A small text-conditioned image flow-matching model, trained from scratch: moe expert_choice, 145000 training examples.
Rows from block 5 of the denoiser of a small text-conditioned image flow-matching model, named by matrix and row number. Rows with one number within an expert belong to one neuron, the router's apart. Each number is 500 + 40 x the weight over its row's rms, rounded and kept within 0 to 999. All counts start at 0. Numbers have three digits each. After the name is the row's rms in percent of the matrix's.
Before each expert's rows are labels from the 100 images, of 14976 (inputs lightly noised), where the router gives the expert most weight on average: "top examples" is what is common among them. Only what is clearly more common there than usual is listed. The data: dead-leaves pictures: piles of overlapping shapes.
# router: router (model.blocks.5.mlp.router.weight, 32x160, trained with AdamW), inputs 80-159
# up: expert up (model.blocks.5.mlp.up, 32x32x160), inputs 80-159
# down: expert down (model.blocks.5.mlp.down, 32x160x32, transposed), outputs 80-159

# expert 8
top examples: large pieces; vivid; cool
router.8 093:511480562579493545508534510504477462513510527393525456548475515487545558443570539498565549544521469501541509512562509459528533527484516517526396459484551491495496489472482503520512426567536501504440560504509448506582528480526484453500480464
up.0 105:500416421523545492485481497552483451548537571543587511438502510492517489490530455458453554450488516483522530426450485566539469557450565492543475483428512496448504486451466434507493464549455504529502373562458503445491497524527513435446527504
down.0 098:470565507441457562474522541541431548579543569521522470537495496505519484537539502506490567492488538443530468499502538523439432506528528474486499453481553511476600543492449505473549550521588442501535530504488483552527543519456475489441522495
up.1 110:439521511512566508525474537599499473529497509471484576495519508416458537489448480555484503522479540474439554389556541524470507535506528417558434537495471430498475473437435435547491492525491480541518458490445564519570523508483506451483543430
down.1 104:512438526532457597497507576485510451481482537487443513483522499514530498492538534581519505560481630440527458495484507509512438490508493490543484429512431424501527475553500478498533520513445536572528489497473545472478479434531426490542532502
up.2 102:541557570515479524559491536458498423454559550515469467461621466447484544488523516499569443548458496480467429407471449479530564486465540539494378557514483490500504497494560532513537508569541524477492515421522523490526476525460486509482512552
down.2 088:476454421447525531534514461509474491503513512391500399532500486445552519472533462497483456518483552538411491399463485591465493554507512436526524425554441512501509538488518513446470570444450533504516503530549508459507509519492480521481484513
up.3 102:548452503547544471543489505489515458501494529554526592456499518519488567512514503500438468493526466441529532406558435536469527514528501511484513515406500471525458513483467519499443485514517490487561432475489489440467487480479410480545524485
down.3 092:535511460494495379512487478557549427523523530443482455460468530512514549521535532479545576599535517570532490502504529490525537451483465465498486496524443495416473513483513506500522557495529490580472471510472488590480457487507502509498549520

# expert 3
top examples: shaded; grey; earthy
router.3 103:470514529439587549451464544510496564498587500548478529531463537550548557591510494478577574446539447550548492555550553536480460548488504471487509549491452500449502573477442448484520527524458548525463505526510464472525508512464487510543511539
up.0 081:430500515469435500531516463495517572524544463606473523527453533517500563500500466540547482510469548532470521462419475520474463516467483463538511560463441501461509494465401486516452552474565472459457480515555539491491507511506518492523545474
down.0 092:505513476505490517505500532522525421581583517445487515528484483486539486464452481473509570446520487466423475485499482492478515486492499548476468509501510541467499552505488482508439466461460471501550505552450573521475517571510527498503474486
up.1 121:479459491510523508446499556557509542475507476576483500375517575476529561556492488552491529508452536551474495513456517477531508474570526453470558471479571486505526497486516533437518418453512537486476485504444543462436423480487427442610442514
down.1 108:494562520489427522534459514476478435517538517523466582529489588470472537515521480489458549508500501447501484440519499502537510437536518476493448497514479535501509487521444502528507523489524553535520507499493502475510473569493496547464429471
up.2 097:473500515500498541437511563421490408517487495474501463517536508498511514488517433444466445563499464432486525450557399536536474442528483467477425463525499483548535499504466625558478497415525498512525531484523511447456497536491490520458441456
down.2 123:518493506422518598479514502483519514453492476484491445534546485513506480510517496543474567548493500452453490474528498514492520539439465474561546487519529507540511507494516560475540489492474477514547550420521474506464577549532514491515500528
up.3 119:575532497565482530487444478524434480495480502560493499536569456518522516441492499498498517463501481476489532442452529574515506507525458459431474560462477512444456558496415507473457461501489420448523531481491499519480504527445582451474507492
down.3 109:427526536540533488404532555478474515524494546528488482485483473504477509444486487504561486538490489526530562566471512462463467485452476433473549489465473376499527485538489521517456545493497474457440523552557437464537497477497569420474503503

# expert 14
top examples: large pieces; shaded; earthy
router.14 103:470513528490516489555577602465515541466524531490479506532458507479499449473547503511494514467586455521495409499512383501549544525525488510554453574536495536478475497527463522552516544557513415551531553472535517514501584509502516554455496479
up.0 099:441481522563553515493503482540523531512514507526480542494469573528517496513549451473417518398461524517549425446511523463474471547479519512531527541515468498483540463547505574518568510603528436524447441521538523506452537571470508449534548505
down.0 104:502473578535482537509523529494590522618466488473513480475490552497447476520471570456531521545497461485515517484539535506528575485499491470490500519478497498539515500513497528516506543558467469498425551488484517544425487548501487511516569505
up.1 112:548477448568497568442550463464451502531505453479482518533503498421491611547503493466442531502476462495440494476494547525551522470471493497506473510480493468524472506463492512523444430436417509482488447490477537464474582448511571485490537513
down.1 107:466440483551466457525487440487536480469521565516517501551437506497513515520490540479527473477460584520434560545452425479448426477503481480458536484515463450553472495467538547544497494523556528523553525508505465495502512437405496451453494524
up.2 082:483490491524512416542465496537571589494517522530464499499503491497461503565525480542588551463513498557510477462450538490428505580431552485459561523532514507450550473437528555497520532529470504468434524526470613541415484476516483482577560491
down.2 088:473494491503544463494559568466516533476542505483547463516521520493512489505468508484425459491561484518494512495526533511457507553498511504556552524424501435564521492496439444443516502575476529440407489492517488505512646521456503485484505503
up.3 126:453477498581447503504508476564495498455399510470496535508547522458519527538441454491447529515541485471518543435493506465463499559467483446463455498513440496513566513437430478530528535455516531539492468380435523517431490472507537440574506446
down.3 115:521506557513494549507440442522498509600467481482404490501466532500500532454515476534488504497495514499490505516582486505474460530471508505488457440475510510494484468514577467412514429539475483536552482539459511533562521431485519504526494503

# expert 18
top examples: vivid
router.18 086:496572452469476445542452516441446472506494495543487544521468484455531506476501530478489469570503442499532470500544483465496527450580468526501457508484490524540501544533494462437426456470440550531453516432473487504479542502486495517465456563
up.0 094:463533550518500491445441580560470431470546548502569468464463518575547583471495528526471516526531487502446463499462529527483603583509461504526446525540431489490443475491469469432506503498479492449487483451520511528446518509541513503535450498
down.0 090:499527419537492488530511487480514539582573498425487508540459466417478465486518471454485475406443453536476487534449505505550400509519526557542444458487520483489540423501477561469559507479504514444494588500499458483510489529496513483487477508
up.1 114:470468533572467464578536422516509430535479546512489518467506504468527501472491501440474580441472432469523520515581511491494557494534475408496478459530487496499489537452509549532497487515492466474441525397501480507454490576522444457549476445
down.1 102:515501446500547532507431553481505574496437503550507536518457423465477541462528447511537457453513535523563464424498590417485431521489526467496432504515508521459536512498509483451448531572469442528514531595571548536484483564539490491473478488
up.2 116:493540511529420558445484434435517476404532522465527535447438571573600511537511503514490486420457600518520438445531531551500518544508444456532410450513518502499505507493516535430504484503513541487530446495488502529527446520444465494528536500
down.2 105:526489522497486496515494565457456586467478489489479583486530517494462444515492431474488476412472537491499447520543493519551526546546483476542535523532496532426546472495437505556536546446441506493442435469494545430480461566418536550486479508
up.3 081:521427531506483429492486526526502549555412515499468488463496515521443541487462438478498477545526461468527499521537563500520570463536551501543501488488519553515488503502588523529502517489506553551515522445511521515535511512460535610521463515
down.3 091:503498494488534564461498500518490505441459470421484517510552519515507521579487521493397502515473471478447452516495499399500392504506488399517534502431482425505491487476486498504494537506413409510555485495471492484538561497492479515478480486

# expert 6
top examples: vivid
router.6 088:545466525485495437477526559511534561471461522425490546507467454524448527472515464476539501491539520496619481522515469509570595548551482527481540464488523468505477532512505462523506477444517518564455479453530487543551528466525477526521486474
up.4 116:487532476578540355494506495494473440487440445502490530487532517494479461499529453495566468515515533458638492509500544484473557393527479525466518468507500463532475502518507437455480493452529533502529454546481565509461510546490485499486581539
down.4 096:505471545549480596481477512483520552427488463551493482503522480532563494584508457506507517517580523465490506457509441514497326547537548473492520577512497531536515513513503465488495475504492542472478526486527517452480482475503492473483506443
up.5 115:528589559507474564496551543486439496511536536536558470496508482480483513510419506584514495523548512384487538490574578557549512508480458549549547535517501517438498528459535596508496532428547549470499509474510486420515541468536465441488567463
down.5 104:464525529487564510470547557513512456459498496465485463473522489526467473551428525490529513508464488512575505449478540544434459511556534446473569534557533421471551492498449483498512475468509430443446552481529486517538511439489488527468539525
up.6 091:507471500597524393533563544509447449408467436521442456539566446531535500539515469485468537496493535533518466525511432544477460492509481527465520502479496473545457554551595583475466496521523456472480465490519485438506512511491527479556493544
down.6 089:525482533591501512518476479493462436657483515496498472551511489517489497474487460535524527577475491561488479621506473487572518509469470573502567498533444525512466486501479436449502511476464521545490551517492519443474476465529547529525474496
up.7 104:451556437505458469469452504514491453473559453506512490485554520556541481537520558546522477471446501488486500539496409513508505547437505502538473514497470576440491492451490547587486461477520465453567447473507452558497446464471574513562481476
down.7 087:497462537479536507507506487521510496493501497457431490479469490446506463530490517427457403427516461445534474483539480531453503445450533532446412545461502512470589514526543505511522500581529515508543425548510497527517524532474439444496470458

# expert 19
top examples: dark; flower
router.19 093:520471517454510468510558506472546526468501438462466493519514474470462462506424490498514438483536428441577467531490440525477493578507491492477523557489542516513561479568570497492560525458463508547527549477543418555516556442533488531468438479
up.0 087:544487474462526540495530490538514511528544455463489463487489490536605486479519447556476499512515514553477521404552480486466586473548495476513475447584514486376525498514477447537524507524465462488561566544517524493536440500556554493515580492
down.0 099:497492471464519511511454477573452456513488574577516524513464495505413500559489526492510471485459498495480489529456513461509467540500514487481540518500489577511549462473545443543460463517594502569483421490511459508521496465491468487511562553
up.1 102:487506486610456489498469528483502482406447508466509496506474476524485524462537502475499469481487465423519491445484569496468496473489438474534469558525503449410513529505480455472520466504486518435435532498451499499442510496533466490524508512
down.1 138:501536497514554539492473486474532523491455513558452482573501497520515541583434441500531552466559504527492482526396502528572412547482513594511447536554485490536523458446452521507512517503510519616508485535550506444505477500460471471524487476
up.2 105:458508508515437444548474499565502455538481467554478476557460480471499484498423493505471530506469529464511492435473474477481476507516489448500529485548472442448524503487512601492516534460485510479481597555470504528491436521596569587523536570
down.2 091:556493503542475520523432530485478527467527438498492483493467492558507541455558483477441416552523547532418477528556439448525573457510466450456529439490464509506523492495492435505484504485622519498479467490477551442545458449492539508571468504
up.3 078:498555509519511512519437500494567486557548549493465482535395564538527548550517474523490467481473539541496502533467505519528450616425479338480546475493532460434529497464527567487492489535460546490475492485452443457523489517511482513467487509
down.3 072:433473468519414400478539490460487501460519476513534517468504494416422498470471460515537480581525549508553518488463476431503496630567471493525520525491438417448523480531522532511456512506515540464513514509494462476488452507551513543518505494

# expert 22
top examples: vivid; small pieces
router.22 096:513536489547500519515430461456453470503443471471469502486571496512528542482577530475500483573470527456522546456473463497452456452445561584461510451474478470496452472533477482473435558475512542540466389556499514501467527514443435509519548556
up.0 088:572477521516569511497509541525489486531505509515479508472482535529517495495536480489503436468519540540605542541531484478533449593510441523557486485509409491499463503466508500453504494473438530553554476541533517526473466511576510560517478439
down.0 090:448509489542440505474547546484452516493518521484519599491463510549505495444545510555518494570495569552498468585523488474542500537480419478511536464510526493459473517514497529551498493473509450548511455529500496480471534484524422525489482505
up.1 097:515436510513533528513488509536483544512517484545503596411546601483501507459548507504465459494568545433549473563504526402474505433498423488504545545503474508515495446475510513488524515461479512578511506527544491444466496560494532506487517495
down.1 104:510450517520542392504464511509490473538461533497517494468468404530468527472530530498540480557498508512539425606511468454519524523494455542485520455484462549436461540512526438537445475503494501544531471501455527506448517474545483468531497539
up.2 111:447458567535475481463494559576535437511511463549414493441543506493507561498478535471516478522438497530499512492501483447543504484552515497542584571415459493484480501452481545456429532417536530540481469536510502522435514445465479507571527465
down.2 107:538447429436494548568459551547517500511507455479507505527464461511499487525491521492525468599474473525494526475561508517584473514496455530476557548440507477436480560562489503535551410476499521493508507481535535513536517623454456486460518542
up.3 110:438521535557490465415563524501516489501422519527514416565629528490517530523513481462538559455537527532441552518503478472463496526521501453495506470460471459470546505580500535579517591494446493488471506490378487593453452460499512417494465561
down.3 095:537491473498508477549455487516497503481507526530498406436417459455476502558526546542515562514532532450465542490507497462467486553544491511472496419487526481467487469455479505459446422505455520505494486501419520370543430578549499438517562425

# expert 30
top examples: vivid; shaded
router.30 108:523535540573470500538493487459417519563489556505472540497421467496523512472550495492464559594440502508572594435516493505503518466479564513468477495483497525491537490506421479435438455555510566480436482485477479469489518517490421538373484573
up.0 097:540490518500503372520548542514384490513402520486475478490510559509474492493496433578487432522502505540547582508437516452566501439451487467484519544517437514527547511535504457470507500503476491437492444516509473520515471580568609573555472507
down.0 095:497537468504504386475527471503560500569430575520478499493526555524483483498471532564557507493462541485454522539546516454434489502488513534521470515547493519504523534515488504508518552522534512497574516523438485480492491464611524543552448481
up.1 107:562503500559560496477478505587536514544417520506538472444472501500486507454419539489493559512563483479518501448508478536477522542499562539515523431399564492462470445491451487589556468520529517492442456482487486428523500499507473478464502409
down.1 105:494555538492442539497535497524523476516466482486492462462463523443509502544455522510541565610475603531506501531483513555455461508526555452486517476497505393449545491465520494473547549489552502497472490530567469598509429421396477539504557505
up.2 092:497430575564439498496503435542463507520465466472482478464472528498474578522473506584504539457488439443535542392564472524534494507495554525510528571499510456471539511518455520442531460576501569498492475521385494494503560459557522505459527508
down.2 089:502487404434500398491458439532470537489582498496556504491457479494500458482535487495564533554473551486440494364521475524525525515500507525532482545446563495432451468523436551511469483530471463572556499449488495510441557457491494479487488525
up.3 084:494500510513506453539462544537437518525502528467487442503523457487478541432420493495468492563552480581524569448500495498516556483509522484519483473504564448494506435483493556472524576481493455480426502469429485493507518548554529500499475438
down.3 087:516445523495537535538498487470445498582528471514509506470465567517504465465490481518516436422533424457468429475516482555521527467446451513425493497461477547473472474488514482462433468493542513478490482473501466447480561522530499427512505557

# expert 31
top examples: grey; large pieces
router.31 099:520544518534496483535479514512506566452482537534497500524510531515449441541454497469410544525511471454503446549458468461536552499462470487532503541483404528475532540504478461524468524487556466513597497506523555529513538513483505538532428473
up.23 089:516485552558485539528470422508507538449479457477481543476561516474523499504538527518581467500555504527482563417521519587482422412475455447535442518456551526589480544501515509495524442435457430503455424485519543524420597444458549511538508479
down.23 080:493409510480492451525562400536604480509470468468464470505479472492512522534556517455516495556531519441463593454508454503509478525503504487472492474462511411524517493476501539595453473547448553521430523463439486429485518462553493478442453444
up.24 089:480536493520457574416480557549509533496475536461409520481549542471460524453456531499443430488439522458468483399490504480461503520446508485421506490498460497577499502534388470518542471482443523580497428450463481489529519541467549476527540498
down.24 099:487466425499488485512469488486486465594501509406475473609485519521526517483479495478516448468561571507535488412454559532501522536536485519485477469487564600544546520478492488530459487508542504580534525530452476524506460485530545520498462530
up.25 108:389567457498541556433462510436422459534550562462505502452492458487540462492524516496470513469446507490454505519545567432520503430477493461413421448538465529501476483513549523526488492419498438501459508511528462421461480532465456541472451510
down.25 112:546531443464525543497461450453452489511500505494540456513474495499498510522470518493534483474507528449431527348494576455543486544489497430515540529493484496475465479516457519499547526530478531474488540430494511462520554540550507542480503519
up.26 096:456613537536480512494556489489516461572484535512453470422540561530514533533501511559468487465434573507512449453417554395498483435431487468521504471441440501490536467501535497529487509462582462496483448519520510512456501532459522590509455483
down.26 096:492516465474520496423544543505451551397470497471563545452574484477455500516547543488460546489503539559527495476446463487458504430536426470551515515505538491478519492528498515437549468471459422410457505444567492517543424494505515482450522458

# expert 11
top examples: vivid; shaded; small pieces
router.11 100:512545468568452565489482479471477488506419476498521522552481441539510516528502504510473508526424500532516532431441506526489499516452538478467499451533509545541481465500455509456486479565543521450412455559469480462518562506441500563468525547
up.0 096:507480466555482495488440555392496456473494480496448541473578503523591509536464543493509487541422500459441548392568481485529528509464554493524495551497556514462501446458502463578499442542488505533444550470524552514449569574517490426515505485
down.0 091:508542508495517553583509548462463535527515420523478519463488523515531513513458497493501542462489544459491486393497380474501505486530548411557504545479524495499566486513504485446534590473478535464571470520551494450499628482525462412464506520
up.1 100:508496519515502546501461513544587561430505505510550433475487456575421565441458487444457535452522504553553443493437493526481529509490519500531551404544514569480523514443477565420447547522466464459500506443538498513468412450438541494506554449
down.1 098:504533470511485490500473492535543501476474470533489513483514516473460527495524447542456516505531437588578416553427591483527518528507528482580515479513441538489454539576453502577492517468412519532506456504476475499501420539408521496486434521
up.2 104:448507572546475468466526554601424481541473498496426518532505509462558514546495549525525498523382472506488539455468509508571498480447549491463518559457520526443471525414409441498469535435466456497451478523496521543512438473563494483487529461
down.2 106:525515456478458641501451532559460494515539497495562494495520544548575496513442462521467508490406527565547509524545493532509384528503466512462531522480500437480455562553468436478584456445446525471560559506530468451564484466495396480518463501
up.3 105:482500493570519485492430482459540520515445512510540450507507494564500480536463530483487596447463528463483456450477477557476507530513545511536473414423552508443454515503518480552468380531513570509436461475511529479559405482436531476454491450
down.3 108:508575539493458585520530521486482539529497474489535472464515536454513486505503526515469584544494564477515426487526530598500443520488494488550495409489490499470493488523523482489559555478523477439544471516527450497513473515402478563547551570

# expert 17
top examples: warm; vivid
router.17 088:501489521452554436497583583474469539513494502479562494502474540434480573469422460512516489517546506451554503492510440453502603498531486571495513541515531484552434484494452501541472522497510417484569474488531489519502484499499513516429470491
up.0 116:480566572480539544517519523517472475525524493482550485508496462491478555437495481502421522532535488531565535539509550396488528491503525436529476554496515454496455547480515511486455418493510433467459506528451505428424477523484549490565510420
down.0 109:505483499457518471520531535534508508459437475475459534493473499479511506522542503552481463532501516542471485447418469546513453475471573524474520456470484508427518483452385553556476533496461431431509461457462547537462512486519523558494506500
up.1 124:495545492492495553505516519485510436489498504531508469501461468547504474435477530582446506467534489429496512498554532359436453504524443420522477524515474528530483515444637514557423462463486501491499451488546519483449475529483454426468515489
down.1 134:463508521502529462483506542501468505438449529465506519476592538494516538509451499420600542521460537497540548470466464399445491490531448443439553541517515418489464516520519473482598504477563488483507505449554498529555520432428519496501518474
up.2 088:521498462499466435526501568507496463613487471432444451453477419486537514549478572538446479482514441483475481456462500426496519483506519496452490496490515550520517459542507591512487476530464499470540461484433506481470524549478562482460569486
down.2 103:510507485484462457493494528509545484514478480529430498606497487465548486545493470471540496469514594490508531438430497474467455454538533510540413519483573433534481515504454529513529510582518501563458508518541465497553454463444486529498466497
up.3 088:505492425560519498480516496502551482513465478506528505444493468566502556530525500476516562469525479480457483446490550503445525575481467493495512559534516483534514522474560530541452425539538424442470395536448524519472518580465523491530507579
down.3 082:484486496431433526501457485517441515456501457482487473496525513514496448545442541502607495565528480536508554543431469394542482531452467541484514549521463466533555523531472446503485486547506529486497493464532536543483458501486493515476554543

# expert 21
top examples: pastel; textured
router.21 093:533443461515501475534492531463538529506511455464557469511462523413458531474426445525495507477471449468602453499509468531465502440560512524484552501545519470454502480489572489579495497530540467458522510473485549497536452493546553566486460453
up.0 119:480543502493433444539526468525449520555416492439393513496486503512528499429493522512473516576500423466441466485534512487560482495499501582504541542475498426430495537537516647482472486510558484480507439533456541493496539506498552467487486499
down.0 108:513492526486455418477517518537548456560475437402518506511558544528586515428525467488541528488513449473502484446572509551446464492469559506528521507520531500493377544518516542463486504548392514477506538484503549483479491536552491505503524494
up.1 089:545525518537470547515545469454516421447563507478509472473576535476494514497492514490481442421528518537507501491528578505486471483477451436546467459506528511448452507531459515458508485517586471457483479526549448544460443470457464517433540513
down.1 094:520509499486460412454526516478480525464465494444517447529515523490539538468529481458579514485447444555444479513519545514454439515500543455550515481531570497430442539494521591477422486431432566476530436517569482572419530497503470485501491477
up.2 101:479508515446484527479481466476487442539471520470505521493511600458543559475520496513511416445470576526488546445465579536558430487511545499502487438516520451542475468550495594441458476583559471540547464475433516549492460452528519442492555487
down.2 109:479476453468457446511524502493535495482531407516462495460526490510548517548537529447564494470482530540611465446466465474467447476583449462536449501492541453506419470508440637499478526518477449449508444542502520533490459527548539479446523499
up.3 101:505522493480530561516460510476500457581541434544435523519474512473510540547474397454543557447473490501510460440570498508520464507501492425499490484519495456434511492455482582543443536487427491443457535528500524481513499466579569540529477530
down.3 112:486496532531475414465506530528540532486489475467415520577497520490561422562480518520514519491458575513451512537453482515520483510476504500479495447534527543411408491528472550464558524577535536440547468514526616488497470500547525520500471461

# expert 25
top examples: warm; textured
router.25 105:501497480469508449454566501477505494534552473512538471441495542442487472527435444511518452450622486444444494534486444506498563486524506455473481532512525465522440463529517516503563515522477446595572517451498526539505487496544526535468485470
up.0 100:453520492545452592485556475543567474541515489495493537463613525542478563496557508466414439490581499492500550492461545471477456485511457422517482574410540481465475517506408464547506477572527482474487493502513544469464423510470435441494587483
down.0 091:504442485536494482523484449514511462566551475531509482505515486508517505460522495549416465499530443480555493509486477458501435528522460377532489507492418497437490528487557540485448479489545563526543436550473537470491500536501623528488529489
up.1 077:494570468527440573492510461503522510478532472502462521479529523489532569465523490557502565511472453484399519343440518440505442489468488375563503513495444518477479553504515506520449531499482542502472416483487527542503544483513583522496508502
down.1 086:510497547618470518460492497479494504668511491482511467510495493500512475480424530500550467481578370487476490532546531521496479407478522506451424517529473533432493478502456474517544508514528456510466498434495548482461514518498467515573535487
up.2 088:532520470534422468438446499468530527478555509461495450518535482520517491533520589522436491510469579529478545443497457567521496485455518455528418531537467501387533571498517533484581551500443500581492419545573436498522497522518532519540538448
down.2 082:502519532509491560509477458509553535434553489507497486504516502563523493517484545526459544506503466489479439559542551499538468551542482465560545537512465541580515459511524508519540461517614526495467439466579503487530552452531595440559474522
up.3 078:503560512553464477518515540536550505446501518503483513435503478507453467544456532510489541515511451514564485501489490491518494545467435531546453474484498553499500486528479527486536502364470489486497433546583467464446500468511524494498529443
down.3 084:488556553510530597541486520505547476510470433478452487484505523541555516531579502495552495503520491481585417600453472479543455501494474578502489458465514496475455445503522463487513514472548501469427460486498555463454521476546526530461493526

# expert 10
top examples: vivid; small pieces
router.10 094:507548462557501511500422434483448452457455485460479518481533451516524525479551508459492487557418503467429568460467503515425442455457539584469528494482501527514480436506488485470434575452527543515456434560450480496470528521424410502495549544
up.4 106:496507522527503484549461392470494525527534467512447454512514500572432520484526522570605481500479520491466446428440552527470511446581542489488448501530537495431552523493434481565543509445472501536469453607483522541469551576588455501509486525
down.4 109:462493469501413479487546413451475483532558455574480415447546501511457494518490532466473442455519494492497514561429451539526516533485553493486461528521439485472537509546476517403428470500522520476507520413532496471540491413574478490533480422
up.5 090:544516503497459495494463475528461458494539376540494535543588484457494503568572498457428483447531466543459508426496588503489490496550530503522503470592439463526510471508513483508561539471514559501496464537497489578466529595550564484472499518
down.5 095:536502476533498494548568494563558481512510540489547533467513486501488521490540553534524488544483402563551482473561424491536499547496497501499510487474469571442509444430497481531506478481457489501493539532469496467447505380548528465473510474
up.6 073:555552470457600467550551525496507488447516527543544487543511512474444528544453502525397506459497495544535521539508512465536530417554607492494561499537545453554474462492553598501482483509472490510492520464537527495565433461427501458461486466
down.6 097:540443474522529511510526556525506513571510461584511488524500469495537522437494515514515479424522491469540455539435572445512495460514475452498483500499497570533541551487518463442502516544474536413516501561529521457505513467482468533474532447
up.7 108:482540476531465473520508480432537490468429552485539583572525516472501549519509474500450497491575533463520498431588495492479474486443485540530630481505394514493569456545523467413515449514451457485493500479522488511540487468478489471492508432
down.7 105:531485473564530484548509513526519479500483589464465575459454498445544502499459450568473472485504480470506444494538502491474455498576494472591538495495608499530503410425525537526469593484533517512491486539500478546492478493457494440463475552

# expert 16
top examples: textured; dark; large pieces
router.16 097:471430481493487410496555538451521506488517496552432564446529519436463462537468457540549484401538542490523468531441455501572506555518503536485524535484557523530522481510580471506581472478569465509528546432557499531565529425544493484478465470
up.0 100:443534531536456521596469522490487565534540472559440503484580443492497601518502452512406467499477483479485504446490559524528509542465492545513467511519544519469458483427469473449518552547452538452486420445510492509442459494467477465514557558
down.0 105:531483480511546483538482514524532515449495555559494499476476488528463470493479517547512498551518570486499532474382518472506356548493434518465493514510495466522508466530491438553495481587436498491482503419470485475577487475519468510522450501
up.1 090:455503477548474470522481487532506506524463520494542546521504466565524577462524455520533513489507560485562423433569530497490514505494440394500585528509537455517536468446523518534454454606537484487505468518425560464540463607527555484572534530
down.1 111:503490547516585672507419522518568505471487520528480475452470480505486504502515515547459542497567471508465511474497467503487454494521482474490547499502474547509492518511529354455503495454510494509458462554502541463480481466488462510510496523
up.2 104:479475522497510444499437494539478533448445493519502499543538423540500455553479493480521551467508545539596489478537545541504477449443499483617516534585489505519595503395526525543465510481537506481476565506465527474494506494502507506521499545
down.2 087:483453489442515589440491505507537495602463481530602514475503518506567544505538458516454523542494506524438473481549513523520501458553473495505535476539492501425519512567459514482532529439555498426561465469509512536482520537528540492482505444
up.3 103:525515438545469445498496496545480460501513433492479484536504423467492383525476519543510506462512507493470519437460469509525401496508497418481487489504480482561559517467567597482511498426502525468512489498518533495476480472495512521446518541
down.3 117:525518564488507597490474526505541517492505481590536509521484515505530553609538547513498490596500549486511494547471505439519486504498521473466497518473485527495495483483502406512522498419528451516458396512500530491513501508459519491494468485

# expert 29
top examples: shaded; warm
router.29 111:578526521441544575502451537558541483481530502537556465513463502514518502545522556497468572428487482514523487512484549498485506511577493511473468531469496509445474569526417494472480528570538551538549454501435457546505540517454459428517518524
up.0 107:501511525520519503495506523549435485451479539488543442513447537552541530541518537531497490441471508506483454463510602469443474575494400460523467523559494488384539507482542500490467519491439466436532492551504448506549452530443554487486519524
down.0 105:535540462498444434524533442500567457513504481557519537513444511503503501598540494509494593576498526536550454511502455507484504536475395389500553484516535508437453498518500543536522489493435513436512499427515457575477527482511464517559541563
up.1 127:446549514524512522496502465510430469494461456504529489463533524520481525569519542497444523435544569510495444483441559454423473523484440486556547539486422493436519504480493513469476492527508503436518447554566451507555467527495530465486543490
down.1 121:521549465466487461500518498536516552432463504528501447526495473511517548575517566451534565563460584491446500461451489493485546535536436436487520566469590507468493547493549488496554476460470477466532535474492511493492456524477482451461488488
up.2 087:482534467529472530447488508535532512478559500569549437492519476463497502546501532537421505461499525518462536529530472497497497512486523488553491562510498528479524538480463524506539450533442478508431512452517504433469420487562457511477523463
down.2 071:479485492461420398512537519533507476466485478457473584518499497496480459523483502502544539462548544442435538498538461539510455456533470517482503453549494474438446522534490446531524483531488486520491449508511409505427447503579563492539489475
up.3 079:500469520553482483514468543536482443523466549479502437449450522488520542478486536451384563515504527511524482484357546465476477473404516458599507514507495414495490462513521488436549408517573423557466456487463500496467537515525438434441534449
down.3 081:543475511537468531488461573469565486467460471495578572503487462455429496511576530467460484556529583499503457485504524530491432472526512522582544488508466558489475463536569529497559496511531518519509551481537456509500461516576457529500543507